Weights of a small CTC image transcriber: norm layernorm, layers 6.
Rows from block 2, named by matrix and row number. Rows with one number belong to one attention dimension. Each number is 500 + 25 x the weight over its row's rms, rounded and kept within 0 to 999. All counts start at 0. Numbers have three digits each. After the name is the row's rms in percent of the matrix's.
# q: attention query, key and value (stacked) (model.blocks.2.attn.qkv.weight, 1536x512, the q third), inputs 309-411
# k: attention query, key and value (stacked) (model.blocks.2.attn.qkv.weight, 1536x512, the k third), inputs 309-411
q.387 109:519505458485506482481477558488500499512524512529483488491493491486515450431512511475508549503526468487450506487509493538507473502518508511459482519478475463517490524501484489547512499454483492475466472503515541520546515489531470468540489486501500530472491475510502483560495521540524484492529550519495543498486
q.388 110:488462516477471462520503506469484503499516495523496463517406488533522452501516501507502479488514510486491536522483514496479466480529495491502495491531517519504509484523506520495494475499529491550527503522476496525533450517507494495516492497506500498522538500509450453533484510532540496490547481471467497499527
q.389 119:483500523539518497489552466538477466498504504535496536470503515508514522506504442465484481522496468521521492462507466487490485537481495515482499502518514525510445491492446533489497519583513512497437554467511508488452469461497486509465529507489487493481480503509538482496496511471500507504518458528493479471490
q.390 106:504526549475488499496530487516472542501486445474511446490549530496519481523477526526479511540556492510502511482499456508500499470496562519555490483523498491558494502515502469532478505495503525456501476464489472503511501486541534535527507485545499488529513517493506493533541523492516506535474522514505495508464
q.391 111:480518452510507507480523487526513501505461500510477517519482483509485545526502509485524480481471510488506498473504516494537474484499481503497497497525500453472496532498509492559472493500470552525476528483514489509514539549481482475496482499523545485531559492520526514498490489491474525467537481463481535533506
q.392 122:460485557483511503529462556500505512527516475542490548481510469510492508481483471497542477500486488513482478515495482482503498529474482535451518481476491535460483471484452492509532503502497490507496484491462510492500496489460483532530540464454455523481470500514437463491473498495454484465462502485490511506481
q.393 116:494489493464515520510525511513494462524471515517516510508490507522471510519501516518528518506495498466511501497530497514522481499473519471484525542505482475489465497504491468494520498429514505482547490521468483495503499476503486506475498502535471502533481506555533505541508474499524490522526471508529473509489
q.394 116:544526521533506508448478493514495519487525507478494506488502498488479502574479534549489511500491545506493540522501506460517543500512498523529434493477488512502581517478498483488536511509525464465523532541541500520467497542513498494470538521494482508540501525423500523452533501496517489477464501509508509452518
q.395 112:497506505490476508458546481485481534517520513475503526506526498507531458504467462466559507440523527500477454500513562527491512469451481494508520512524466496495505496528521530472498522506473460486474477535435533467485526511504516521468473468459516521449460517553486479492503518517494492522473456496474502503477
q.396 112:515512496492498480507466503472497518453540457481539489495526515519534483481517526478476516498487541472503522557467464492487510480504510465520514479494486526502501494527524557474518531520517497483506486457515482513493496494503534510492524542536494536465516483503531555460503459524466482528459490484490503509523
q.397 102:596485473507497544478473485522499495509514482490531486491479504521487494463508477486475500496484539519481483522479486516495507561505516483495477487488535527494511527479533469499509509488514461521467515469508521508480504532499498514501478479499490472493484541465490493511523494501529484501486528487482519507458
q.398 109:486493509487513522507490510457500475502487510502472491504503512510454498468533530503487491497497475510536506486489466496491504511497504471479510482470556516503457490528533469509469487464473548442526498495513496486502506505522501464557505544487540456514520482483505535442486484498500537480528516527495505498542
q.399 111:522471491484495465489477457487522460524455574458476511511535505449467481541520497519476504529488474562540468485473502497514510524529525531497500460501489497487525495515523489461478464483514492546547518507475440483532481516516536499482456498481488514531468458483488503505494471499504521548506506490561473528467
q.400 105:462484508522507521495516519497517491467503467500494453452516515487467484496513468512548562568480525477486503503518502505491524495495490512500503514477487440477521502520451510503503494458469494442475505490498494502494459536520516511498478452522518503526502508504526520548498512491499504511523510563497500520499
q.401 111:508469526524495449501477510526513482550515568477502491487471461501484471437507546498471507476459507470462494475441493528527504517507496473491523492504508501468485492484543495491463520518511502501508498508505478476492524473492485523489441527519514498548486475471429542501528486471505544443466524518497503494486
q.402 103:450533506533515536498481469487474478516527458482500498529502493543496501508548486498516509495481471526516508485520537484493532468528498475517479509499476501519537496508536499531474495497518527489505465471456470493480490484497492502473512499497516499532518470499434481515468482529510484521486495503468535478507
q.403 102:459480533500516433522511523476532515522505506491523484552515518542500492491530475541446484520554527494506469550508482476469473467501533481518544494539485502520502471513478487486524521501507481506514517557528495495469471455541459510496492504497478500482528506462502477492512475452493460484493517495509494505483
q.404 103:502481474486500464489452509503562479533488526482468503494501521505536537533527479505486520479498508477515539554506482553478486461504501484539506515552466502511484509512525482500512494507506553512498514482483537515527521495506492511499482462488472511482528497503506491475484500542529474480519485470517523464496
q.405 094:519502526479472542512500492534476502473477482501510486514452504529464474526522503478496505519491539512481511483550533505466477520514493471481436525451484528487486479461499523520451491515512524489497494489512505508507532558516533486470476505497509521494499563441526508478488538478552493470514518485551517503524
q.406 093:511492496457494463540547525540485501470498502492498517475507528506505517481497492550476556471468472546491516504482432526509492515521480501481511505457524502467523560527479505504502478501496499487518551503498500509503487507510500467515474514535499499478517518519475507455516485525474517479519473469574494505510
q.407 091:501522514491503497523520506511469541470510475541537520483498524488442497486471475487493504429494467536484488470515520486495525508492512463485495469494535477530517506527489505523564495493467492492500457501481503445475499510482529477474546513531520479507520465530551510508515486506463526491521468521498498524481
q.408 109:511496502528492543472484487495459505489464499480501475493522484510494524510512501512554478544518515491476478543501514497506492490487486492436446496494503481525516475486493491451479541503511522502511480491474529501487511481497442498539513540489524528491514501509518502498532539510538476515501487457464456461536
q.409 106:519523479486499466535531486458508504510500472567490502472514522446520479530474508498494514541562491508514482488451489469547496523481510496480506508469545496499491499484497500485523495518472475490498505476454476487507451476464501499538531531517524465532481492499531445493453497476452550526502516506489456497511
q.410 111:474488503502511538502481483493496528522494499467462516526479470494554506515485472462526482483459500466507508452523485512519495478469503518531503516531502531504493538497487508454489491515481525494495500520551524521521495551527533554507491459496504479480475508478509548496499546490491460507514520528474501498470
q.411 097:501510495477501501451491482503440499476474524534528533491512509469514521537496509516540486459515486490522512523498520504538495567495488528522492459526449506523492511491532521489522525477530490496518525553481525526489546480470511498525524461468487503493502503524454500508473461510523529491470492485513504524507
q.412 097:510493505497491484477479514505493503504501490510550490502474484526528533532481515467498405513501492504519507480522489520478504484503539529507502481480482520517454480493458482541479528481468471537481501455533413495522489514465491530491528523465493505498477521523551504496523502466481491550499480521490492473505
q.413 109:577532451496469584441511498479516466474517496475456459526514478510513463475496539482469510495514495480500503507549524429478513523511497532547501513513525518514506480485519484533511509505499525502498533508523537544501515501533518465449496499485466516506503508509480498500476541514529494486496524479490526505486
q.414 077:490504542428479540543521513493520520465525512486502529497481499449493545473500511480459481488493493559469531475482482495505531519515505528482486464448516470463456482468525516498502464482532485491458481518480494494508531518450525496502525486517475494446477487504524510509516480508463493528489506509497512521499
q.415 103:493499463547551477527512486511544502524518519505498531503527511476490487487443501499528510488522511508543477512438518520501466478497468497472536524535473527465519516533479495508502470525527468561527456496518516483526489471517488470543489502491504514503475501548496467519511471523478492515502479496497493533502
q.416 109:496516500502522493483489483518453537469550471474503481536488531459548541479482509496524486472488494520506514461419509513482529508501510507499498538468546533553541462481514515501501517481444505538536454518480505483516546478480495491491499521510483504504509527508496495511521506530478511501519483481498533482482
q.417 112:480555503490458467500494487493530496491483510509512491492543489494514487494479494518500491513518488511505522496509512542511468534453464556469488459510453518472459491547491512469541453516501527524483528496510501536495494494435508500525510539489438532523492525507537477480460474567476465500507518484483505510489
q.418 117:436432533489490464522472504490510509534466471489476474448525501502499498525511486520497507527490515438517497517532485530500483496508471508542501496465483518530509493519461465545496495511541502487480517537505517505517465527527472531484518481479556501474532465505465515512501497495514541474481532517438497521480
q.419 108:477470475460510518510514518492491471467513501535496497513517502542481499492499464487517544496514477530461518519533492473507493516506506468469549516519473487499466482526479505487459502514520486490547460496464540510526507511536518520527470479483486485511487468512494468513490507481459523477491504572506503483548
q.420 107:487498515533500510510503492472452488515471521534509458500493439493486492493502502536528473474514518509523458519490479501489508520531504512508531479492514494507474505531536503483493438502515496445484454510492529464491514441524505547471484489508482530488492486549481481492488488501489534485504520488466464531495
q.421 104:545510492521505489501555498514507520451498550472476522487506501474542429485503523533484523519488514551497496492493515485576479472519459513466455515530516512504505499482513516515459523476470502535524499486524472479506498503511536507514485490472506493512550491467511548492487513468522521520531501492490460510498
q.422 107:473486464497486482507527531492523526477510522486529526461516488498478508525488512493534525493517512469508516507514529450485513509514527487503524479555485544553519492493525469477521510477479482510528522493547484511474475511537540491486492467510508494543546476505493472483496539468509445568496511493502494453517
q.423 119:509508520447519483438521493497495497531503492507488496550475511558512484445440507429496465520492488509487513497527479517493485500450533465535502498506543511478507511525495474470506523519503525478467482506503518461479476496480491533478522490507474480498485520515473474506512473484465436516502457514534538529521
q.424 118:518530490523489548548444553477483510519496489539478505490485466556502518469491498510489472510511493517500485475498527491486494514499503514511494519511496505468518470477465478504485511458479466521461526473476512515538498515533481462516481490453507528479495531518476500513489490473499498466485537504537492506521
q.425 113:547493496531508487481520445491487519489527493460482517494498523457458525532509465505513489490456490466526548477457508479496533519528482508524521518527494475532515518498511509497537534508450519462554488538503473478463485522499506505477464546511501492522495532450507503473478480503475517539506445497499518514511
q.426 104:519458504506499518517503492470537524457497477531520465537508514507510534496542507440480469522519522508469509550494453524504536472490494437479501554513479508500481506486490497515501496532496517524546426496501505521530515498522504485510523507514549447484498480503529506518517523549494494480532488475497500444465
q.427 115:533476485483540514503488518520464499521540496469558507494479501498511493537508483518517506488455530477498475517477465513507520443495508547505499482432475475473485504474525522426534501487561516495454493471480516488474491471435483498441528521551498486467484512535508492461555502488483488482483505445529491487496
q.428 105:531501488501503517528490477532512483491507470484507548513488469499473517514459487501521501481479499504472477503547478512527479511494525503532491528504504450483518541473461505534518559481477520507516535490498464545475490484493505496537515499494500506465463524458506457509519513484515500482491472499468516519499
q.429 106:510559487509467507472534494481516489528484521497463512478497510477508473499574525488457533511518485529496516488510503470499481490532494467499484481508510476489529517522543492513510439497546472481493513497538484516526480514525516443511502491471512493485515451485519515506494451488576483533537521508547476505475
q.430 100:478497485540477488492468509548523480501466551511528501491510523466531526525502528543502543502507502457508438513495532524440517470513473516480465468481491483534498490470494549513460518529534455474481552506498489512475520496502500479510504503523497501515506483480514541514501536510558542497453539516506481482488
q.431 111:480511549461524545508464497512530440530503472486487505510489545501461480511529502500452485472533479515515505488502535485479474532487545482471504486504520506441467511516519480543479465498494511528460558518492489478535542518473458490524501480506504534512465532508503551520494498517496527487481467523496510504508
q.432 098:527507488461511448480442495477514533505496495499466490536530469475501466482496481511555529516490545447537516500533487509503463474507510520486502444489523505518460479507495488518486517513457486497513472491533528502514465533550507526509490514506516523472503498495504517468502511494491513462471484516532483526507
q.433 109:499501510538480529506478493516496531467497525496468461499525551510536505467502520496494464484531539496483487545508500487493499545518498537497512475527535509481494538523464517496497510489479497487506506484522476484541489490539497551523500517566501466479504503493499474466462493498514474508499516500476552454551
q.434 078:474570505522517496522544469497481520498516459569514541482517508479481548479526508494476494514532480525471506515501501509466539478516485485524470539464470512493507470496514458517529488513483500516484510540487529552471515444457533455450517480527484468529468501491505524537539494502529447511527492509505472493516
q.435 079:522480494521503535482494495464510500503467525466484497430520489499499485503484517538474498532526502463504508551507530566468525496501524533526478478488514527520522540496466484498488503521498511497520538479585486492523478487502458498483511516498448458497510469504482477488498519491499542463515531503482506505543
q.436 096:506489510524465502481551481463511535561470469525512519485508521514465471573472543502464444530492520481466477471515502493497510529520500465484479532514482526480495513486470535482513516514522445456502530520451481499534524457466452490454511506461507487505511504500490450487495475495508507522542538509472481531513
q.437 056:528467492500461484501509556500502473480452481468522514516480467528487522531495536470450481533469548512514516471511448471497457470472505509501502489499544477470507511525491460487460482496518536491507471497495480521541467494497509487478470502507495452506529459521519458492523512512502520469494482477533508510461
q.438 076:510519502506523484515507544502498480501534484468522504505493493547487517516497499472479531478514481512479510510527513498497488444480493479464479541490529476488519502517522508487472457499511530541457470477535511492461482535490519497490470503543445487518488466510532520508508508547453501513493499522434541477453
q.439 057:502492512501541496525487492547502496481510519460529491550508504534499493479513497460449441473519491510469492504523483496502523484515515466538513459552489523448460499504473491549517474507547504485483542497476482474485522505513503503521538486489496534493477473498476502502474481542494504520509463499539484491480
q.440 102:510484466453518490510468516537437465519530532463512481493526523509524516514480483504533499469463493488505540472497490470534478529484503500512498507576530478524467473473536495501550557469491497535499494507505492488539519502498516527528444513479534540507502553468487512483521531500467512469515471526489504534491
q.441 080:499544515520475529461541510492468460552535467545491499525463482487511497471492511558540512492467466535538485512464512528507504518477444542509490503443506487508475510445487493513480524506479502518524509517435520536489539519517502471542528462490519525506518479522476525517512492459525537504477497455509520498547
q.442 088:497481517444540497519502481527542498514462513531502529493499498492497523459549503476509525483520485522572480476525489490526478451516503467494509495474456521499521508479515484514502477525481502486465558465452518517451481519510517496495507537520509551479516502512512542525453472442498434538511485478562468500462
q.443 074:515513480469435529480488517502514474480463476506495480503474448463510452519504516515537551541457468448519508481523503506495493544512509531501515482527537472505503522505503480482508509500460493519530490512524474549464532530496449519456501461494540491450481488505488494468515546494499506498467530488512504557569
q.444 078:517512512523512517543517504497494495485507527456554486475460492447471458481471509481508460521478514480467526488468505477493510504496500491492521506490483465457531519532497505452480542521534478489499445534489493443460523507495493482569476492493504501525497479507501489525507436503521469539509525490465487493493
q.445 086:469512502492509493511525464497498501478544494550490520512506505528487543531531497509473502475498498546470511502476462523500526507494480469496518516485430515512530471503496506532537487477530556503480490504512506498467468477498513502499532486513505505517462544493469509470501506550489523500493504511501517493460
q.446 072:450478484485514518487513531506524506496520504506479507515482479524492483520486454507513543486543470557490493522456523474491539491470522499472522548512458501511481483490536565528500455470543479489507512503482498472487530521494520467483529478444461503509490502491517494547478514511482518519504478493516488494458
q.447 088:463462501535494459487448504490522483473501521471497520491483524480531522484531438485494516484500471510502465478475540504516491506505516489503490486453507486539523471526546511470461475494498506497506481488494506492541480496472522489509482522463508485528524534500551504545530507475522496479478507499496457448460
q.448 105:494501476470514531478504530499473550506502489498484468485488454511511507438511515481490502444473462548527502510508512487469497483508487501531532529485457472486498475514498453483491543498468530477476514545470451502529495516482482475504450441501502495486514480481461486514509555482532504485506495480480568496479
q.449 104:439495521508486490511516446520507496517485478474450499565452525521469514519511501515505507532530494483477478513494511518482518460493464509477533511489502518514498466529516470485449514488493513518478464463492498518509496470496516497520509521511527508507491536453550530471473517518510515498445512467463503486496
q.450 096:468547492534541552542522519478480500509518521432529514493461480488510534512539497514514459435510497457484528491489549467529469530519505497472504540499501492451465497497505532512488482539523506488484535518564476474517499521498504492504496523506519501534515534568512495520476471467529479503539529533500448492511
k.387 088:503484452496541526452520487463493527502510520483464506444485528532537527506565523488466495524523532491499481506499505494456500476517490522495481498504495485504435535528499559462501489508487556491506560529503525528461491481467515504525508508522498494501487502497494514515522480497514477524493480509515490505507
k.388 112:515508495487484484520526477566518461510515522503536503492502550471453452520484501516462534492443500529481484461472512528494530489472525476498484468468427468503511516518517513475460493477515538506530516477523431519514504507486501525532508504479494512509490505543549507513497491461482509529505486505505483516483
k.389 089:450479549492500469504507530508508495450485471492555473455488481525499521514468521548518493526528515501480480481504493515502530471501484523460517504515567480541488500492509496514548483493508523536485466470513540458512473498564499507426526472476553515451519471516507495480513519486463480516496516473481496511521
k.390 099:521485483500532514475532534497468473477491498489519555485520496527471543462476473512480498479511487520537527464515480475505514518560502517523539509486517504493510518524440518442572466522525487443481488474481478502518528522520545499502520549479512521511517510497529492556513526441525498521526506466491508480499
k.391 092:484510484522502492480438503500494511504485481508491486486506460475504536471499503486475486524481508518549493465480481509476528492460525495482524505518475489499508490511482469526540546521502503499498502468431499488543511482477495514520518504520481499481491505519467490500501503506476479496525489525471523498497
k.392 131:477477479502463470533493501471509492509518543464501531482510458513486420491474507508514470496503537543522526538471478533483495550499480535494493470490503488527463502449498475488495477473475513527495476529528500477492527472466507493483500468479491559499541483478438422472487468490490541459483534493496533502457
k.393 103:505496547528485550481442490522501491518481500510459478518480505496493468502521463454478473504487512503526519489500504512512511465482501515484475443520590520518533530525480490548493524480510469519484499523535502485490489526520504449457520474549477481487521506507505511522504513517480516485449488483498515556510
k.394 122:509489507507518535503502535481505508492511508519465461539519491459517560478514492482551500505494444441491507515536498455488485477497508514519545509500547524497488471515516515500498531514483487456515463492466521518530506510507520484500470480509520457467483512478514529529472496517546501519518500512510509469493
k.395 096:532501507520541481459524471546507426490515489525525525480453508490494487529508482503477503473507445496447446489475498498520530514492523534531501560490503519493520512501532505534514480507488504490477493460479513493495475494488452541458465456502494529536473540526507500505530530516540500460498472498502508474532
k.396 094:501495528473485498474506496491526505576538506535524475506497508539465511492503559502490506506507516553474474534497538511523492491487514503479499487485474525496485481461477487483441534485501511539524520549490488513498448488515471513521523542527493501533452483514520502526521494485509532471491529514529513524484
k.397 097:499487527510487449496537499511483509462479515477474505536515478455503477504498483504509516484513500488530502532519507473486478514472508436522480512524455520553455493492498496511512526524545504501498471486489531524477479458492494526553495524505512473471521481522473525460495511439508493530492519531485504521492
k.398 109:525519486462524497497497488520498525501492465509486537510508540511486500494482538525483489496507493490510488533479495512530501526490458493509511493487470482494505508500529527508506485439481480531457537544535441528509458524487519511515452510497459519522490510465529502481485504498482528480525484518498475483474
k.399 101:504489501529486522537462487454505536492473483561485514478473467496503504531531460495520528544497519497502531510528484494503458541510433503498461473503487496481527490486482499554488532513483484506512524498493507482476546479495510490503584532485468475495486475500525491488503503523462475469494516457510489486515
k.400 104:488493469507504542547491447484485527535531538531509533504512483486567498506530504464522508518544515513519520501429501503479506486509462484489519482466491520479516466538483516494556469474491515466533489537487505495524527519500514467498463563474500503484509475542498522485530464464505514496555495447472499491467
k.401 110:531501491484501498522478506550543489489474499465503518476521532510551520493486485546503474515447529513501529520538489491495490484486490513483524486477478507473490516502486518483519550518472505483489529475484488490440538456465511491501507498465478540501450552529464499487493507491523501505437496508502433523524
k.402 109:510484507495509483517454498557519473550532476523444498475535494536503492508479482485555541493550496480492485510487520493502485540507493507446481513508525527512467474540458505482480465527485477468505432500512494547553434512487511470456529462470444494504475503500465557474569505529498459516491476493527495549528
k.403 105:537529545496515465462508513504499491486505478488513546501464503488494487457515506497490503508505512478517521513494558493531532521469524495446466543534514511498486531495497548492463549520499551487456521531508513523505503522477496493484478457443510519517580481475505511512469520513487497495475511528514492509497
k.404 101:506495505502488505499478529495473493512505496516527462506522484486485494505527481475508499507540491477490530477501514519469503545540515477515503529446505528548474508514525494514525508494471470494483491483523518526505525482547466531545533486456486487502494512530550491520502478521481499464497462521523505510523
k.405 099:503434480514527497522526495495518469507495524497472530519528530449464507512527493493475496492477547501472481490464507509521480521455472519499525525483440500486466483523496464540524466489516506479513479505474492499509493552483490526484484511492540502500503469537461467477538507466492512450504486493501477438482
k.406 095:499481480531515497465536524513477464493477501497497438491491487498485528485495495517505441470496456481526477541482486508544490479561486473520533457500506519523486504511527498489482536507507505518523506463490480478510491493508491491491509536518540513508520502510498506506530477456473471498448537552506513480462
k.407 108:488537508521482517490527486447523552500468511549511502511476473501545532495487504495514516533471498497565538522515488498489503495462513536482517486551507455493533479492498501526455491535485539562557496497528520475499514494529537497517473497493477432517468509458483494477495494527505509547527490507505503532505
k.408 106:467511516521543528490474537475504520493505473450473466506465548505472471508500505548456529490484466512514508460536507463494514460495474492516484473511490528529469501482461497459499459528547480522498507456510532473520533519469490494483530502522481519514487539477531519535471508479492438512512492476558496494511
k.409 099:450503523456470507477506492496501520490508516512520504491524506511462511504507533517519508465506487483494495475532502513514516504477507481550486416526501493524490505500490512486497492509540521496523499487535495501506497498522506494500462490539490510452475513507471522506457479510572493478505516511497508476500
k.410 107:486492506505483486525448501505491538493513447535530514496507456497509517511492506485496502507507501502447507480550469499467519508493539512506520527510502473491537512472529477519508481482494491532481473501468495482508530464528474546562477470517519462505502487503504487500446548509442573492478479497496532510479
k.411 098:520499508523513509498519493491525511505461517488478497520510512520491487505489475464485503536504506552485496531522466495515485496498498466466483491482474448484557499446506497448483512496479464511485529483492517531483459501476508516466516499547491503479526483465517493555525503488516533516510535498444536478502
k.412 104:475511479504512506492491485471484465442473517449505465488470545493469501515488535489510519454488477501450453479505497489506490463531522568520528517543535495506517497479506506468462517453492462500491488525506475500507485486525520496476532509535542488491507472497514527526479509493539523480506529492493516489502
k.413 103:517502505515494495485533509506456503529498525496522497531524464474505447480493480523490497474502518512529542480482508525510495535504478511521446561481507541489509494479507455550510445494516520484500486528496459490486492479517502508526499489485501508508509530489497465482526514535472517521546487509504493522522
k.414 092:521501436454502477459564505515497476489522486481507527497481506523522504513530536525470454520474433529551498465474503521493497468521459473505537507521498479518491523526519509507525505464503493516475546507518497452467502515438491507471468519560545516496513471519534416520476498483494500523537489478485499528472
k.415 097:521516537467437489540461483484496504474527508520489481486472484523483513514478477490476486507491564487447421549488487498478490497487559481532445485446525470456502516497513511532532570497507506494489540514476530533474472521530486473536540522493466512509497495462502503447483491521521472494472539503460513467515
k.416 101:522494519530513519490544506523498489475469501467522508504484493563505495460448504485500521507496494546461502458532535474512481495448510514455461533464511515508485485484510482468525544488484506470488504497490508491536504473514502496495455489453514520486479495489466475451476550483573476503499494466475553452473
k.417 110:449466529481464499514455495495502491520458516496486469508521475514501489491521481496500490508490487496524562512503467540502436526499482545475513461494520507540519489472491477487427481512475487521448515516497508512509489503466545509518546490568488520512485482495504462475489508466489550490491528484493544461499
k.418 116:491521519476512508483464524496508516537502520531501513469523502453534510540477515476506474509526515501532505483461459517498496473516474521498539502481491492505477479482474518510468482464496504491509497475479466552479513494480497489507446501537517517497470522499543558509501474513526545524536503467471500476496
k.419 108:480498494462523505508528485510506497553527479493484484497499547470475511499439537526491443457501508528492484483482518507459532518520488509510521491504526522514487451492526526508477452491476480516529508490477505531475562494472518469496528474472460521450510546488517509515564457531447516513476462463511521534499
k.420 108:540528534487496493470475508508505477494542471525501500513527513500498475442504489520498527494466491460445526482489510567503515563505482511500481510527482469503482508513498472495540473475500506508503513504508488532527486535538510504514453486493494526461510494451458499495470499498495547479470509517529504508498
k.421 105:531518522521489521478518464497487490501525479496479497499491499488473518568516519512519507535495504483484467518544494553534493510494466483553463475511492486487480491491505494518471489515500503507488530456506492518478479495498549510527511553546507470536495500542531496516491454509503465517515490538535494538489
k.422 106:533531488522491499546553488507499514509474511529552480539463511519465504522458516515524521520488474511511493536538507530552523438514519517485524484512511463503540496467484484484480521450500526486491475495500535502498529498491518465421484547472471494511477454515493490531455504481481475525507545510500505517489
k.423 107:512519448521494454517480478475491477520514544492532547457502433482510495477526465495491510493450523491493524499480542517459527543498512522519486515533513521509539502528492475496557502483528487502495432489543472479474489475524510539477499528496481495499533473532484488450498503468488473500481477485505479478498
k.424 110:490487439494492473532484491497503462471593528519466504530477525489531490503522519501506482557487536495527474479498500504480543509499535456492519464524469498484467542506496461516486525485538510489525518506490510482495506464530509497521491455489498512516489514460501491515506478487506534501522515528486504548483
k.425 111:494489512456522510485506505478489475473473505458512536524485498544456464511451426468512490468496487493506532502494510479512467503488510513516537548433536490510500506518482509495507422475497502436486500535503538490544518516487534522517500517507529499497519474539519509515472499480501463469504458523445525485466
k.426 103:478506503501526519505504496510548511495483482465463494518508513564499498491540492478534537471557526510510503511513473475507503505470524459502492548478470446500537487509542524479526498510476554494534499485553514489509502482510469494484465531502507489473460512511453497504541488511505534484496523515476457511501
k.427 107:515461527526469501490457495510431493459492498488509480478479513481510469466489497500472505489558512512476483483515495476536447528508501453495505500509486563484513534533482496523568522494520507531467485562495497467530472467509458524498543509515520485511475514510495473482516475514480481491512432513474504512515
k.428 109:457493487511493552492506512478478566475448526455512499514518500493517491496534516475491466508484482523514497549486511480474460518493477475532487472499458526447476477487539549527456498541475491536505495474498521459482472554501492491514547511472481517487544486488450516521458548550473492547467527476529481497551
k.429 114:506493489535508507493525522538505511504537449538483523450516489506525545496538485517458518499498489480494485501504534461448523476520517515490479476503491545493512548506465488462503522548512518520527502458491497522509485495514467501500493495502482441530554510524557522519565533524481494523507516471579469491522
k.430 100:530473518523500460496501494488493512482491448525491471530519474451501512495509495550521494506522478484514472489475514434508491450514499541524467495522505468530493496510529520474524532539541498504541512532499496521493514538514466506488503463510519507535489511491520462525532513498499458455534514546482495493509
k.431 113:484527492473482484509495545477553530525474537513515505487493530500513527532507515483481509493495496488510492492484470487526540453516490480472499505489532478497502500489495497532508517534469432512477508526471491448467471509464458485513531475462533507508516507463498533503462508488548468491488504503500486520521
k.432 100:551516478501510543502532512503486503486489492465496465470472547500555502490470536524482528483507529473505480477493461483474471502489502529535506459466519495545501481477508440516501510499501470538503516454459499504462525469507529520560516487482490554508467530494515532460507509498520507475514495495455483510504
k.433 104:515468491513450498450508504490529533531529501504502543493492519469549482502506497496495523450502526494491486465495477534481473483531497508548524518512476503483488533488501488508509482477507477446542472462488513485495482495489443470490519471455490535566510548471504481516519503519509449496507542520479509507503
k.434 082:495488499469519471493491485517525454506522544525474487567526526490511513482494539457527499521499496463517502467506547511494480512536510548481495523500529490520481519522503531503509472466533483492518534513508507517524502520484524445468516541519476447476539505514527486493484502466493517519479486481536457496497
k.435 084:474510528477445529525497508477514468536485465475523497507504515510498512485489513485557477521526481496471483494531509449527514495490488474508496496483510448515509522512503495496488502481536529484477474480508518519456466521534529494492505498526510507450551493507514510508478495504460512484481516474518498517445
k.436 093:491568471493496507542532482506474504518475521500526518523519478512514470487519472519535484498519525516516524515524511474528537520518500485448506502487455466495513462497483517513512559489499516492517521481503479499529496508520484511495470524499517482502566439497468493534504487487485533544510500481486529503455
k.437 066:505509521487472505471481498521521513479482505516542538458510462484462475527562454485541481527510485506476457527480510531494533459523489441526523528515506483475470503471527510494534487523526551517528467500516496495508492514485486477507495486489532504513504494494472556487513499459480486485508470518492503516487
k.438 082:524452510512498479471493526443507465489467515486509500493479494499431520525491444478506487551470496505530507488494484527506511501455494513480499532519511527464495507502521537480479441499483549511470509490514495457493472522515493518471498487536488491490461499483523563487484508496510512481484478477522479497531
k.439 069:505502466550511465479471520526482484492533507512487537497515503520544495507495486478486523516470493496487490530495516479482506517484504525464481472511499540478516491503496493505489550517482510479441446496496512499486509501488497547500468493495505500516494510484503515505514495489520462535521460491485526516491
k.440 092:486514528494508492510487483536489491534496495499483468498519476508473501495495503531516535505550473553507460474480500551508502484519502442561533496503529502562526494472524500497550485463503504495526504462514495503489508493467514552484476517523532471512465497531494504477536489513458499487501529496476476459532
k.441 086:494527499511510500529502521471540557466510497491462507521509543516484513539490534553505519543487537474529517501495531515471443513477480523479518493516503503498488540514461487474488528532467523463446509511486496512552509470478513493493532491485504506498496426502496467517514505513517533494470516521493515538503
k.442 094:505533467506528495509528478486468528478503461497500509493515508537503529488527486464490469456465452506479488512494472525501479530515531483509491494529476506424495483519492537520470511528495450500525543515468480478499488486529503469505500514501474484463460566547469452506499516512440502526477497490520483498492
k.443 074:479518454514528524504522514506519522463508505483474496519507509485537449512467519502465541516458503474479499516499502448501531494529535497474506516478454505495518494506512519477471487523508526471458494440499515511493498489525515506554529486510511485470477493471494508466479479516535518504516535500506527498451
k.444 076:476430492480513532481507507528471545468505465505508493504470474521475466511523491531480517491509534507499520505526492457500548487465517503471481512475522531524517498512479472505507484491479509488507505573562543489479516490497505516505487504471513516514515467495496476465503488519539493469547500572483549465530
k.445 082:504475538467504474525434499492511449547506526521520470461514469503475572458488515503440473506457462519501487540480497523491479508497501497475468488491487552509511485514515486533473442471490503565496478525504501542490470519470494505503473479506504489526508534481507498522477505504530527483465458481527488487526
k.446 077:437491527529532519491525469518467484515531517509481496505476470500488490502487529468455456478501500509508562498487488493492512485489499524489528500551514539482503485493512517478500533551478431511499483547478511491513515518472492473517502487517474489499483499507509485523454518502537431509484491494507519511490
k.447 081:517484554495503467504466493489487508469471507514521501499484483452488489522509475507504494477549505510500548515512512495550490490480456498525440492476525428534466510498474494486504547503504500552532526572506443493536536505544481490462509544491482505489500480524507522523507494493489510514544497519538470483546
k.448 102:486514501486462522484517529539500524517499495485476522499512478467524510492492549496488524502522534550495506520520473518468490481533524523524505489502503509490504513454545473496505503500479513527508502476518548482517497517502521543501462507540542503475476453508487522509458516560489450485516486526496508455525
k.449 100:532474481454501476452498521511459487509482536511473469464519489508540476524502505497484450507484507523530496493479551502439479542532520531490488496497484464517482512514501508520530495526480463478525460509503500516477514462475488486511512496487423486510509497537507463496510554491444525506525521504492520466496
k.450 096:542463542511486514482511530506538487517500510500481528502471520500484523491486486505499518509455499491476494490464490495473482516466456458518529488493506501528523498527488469450506522516503482462499518508503503493466477518532480522490517450458551487514456483526492489502532538508503493477537525555558477515517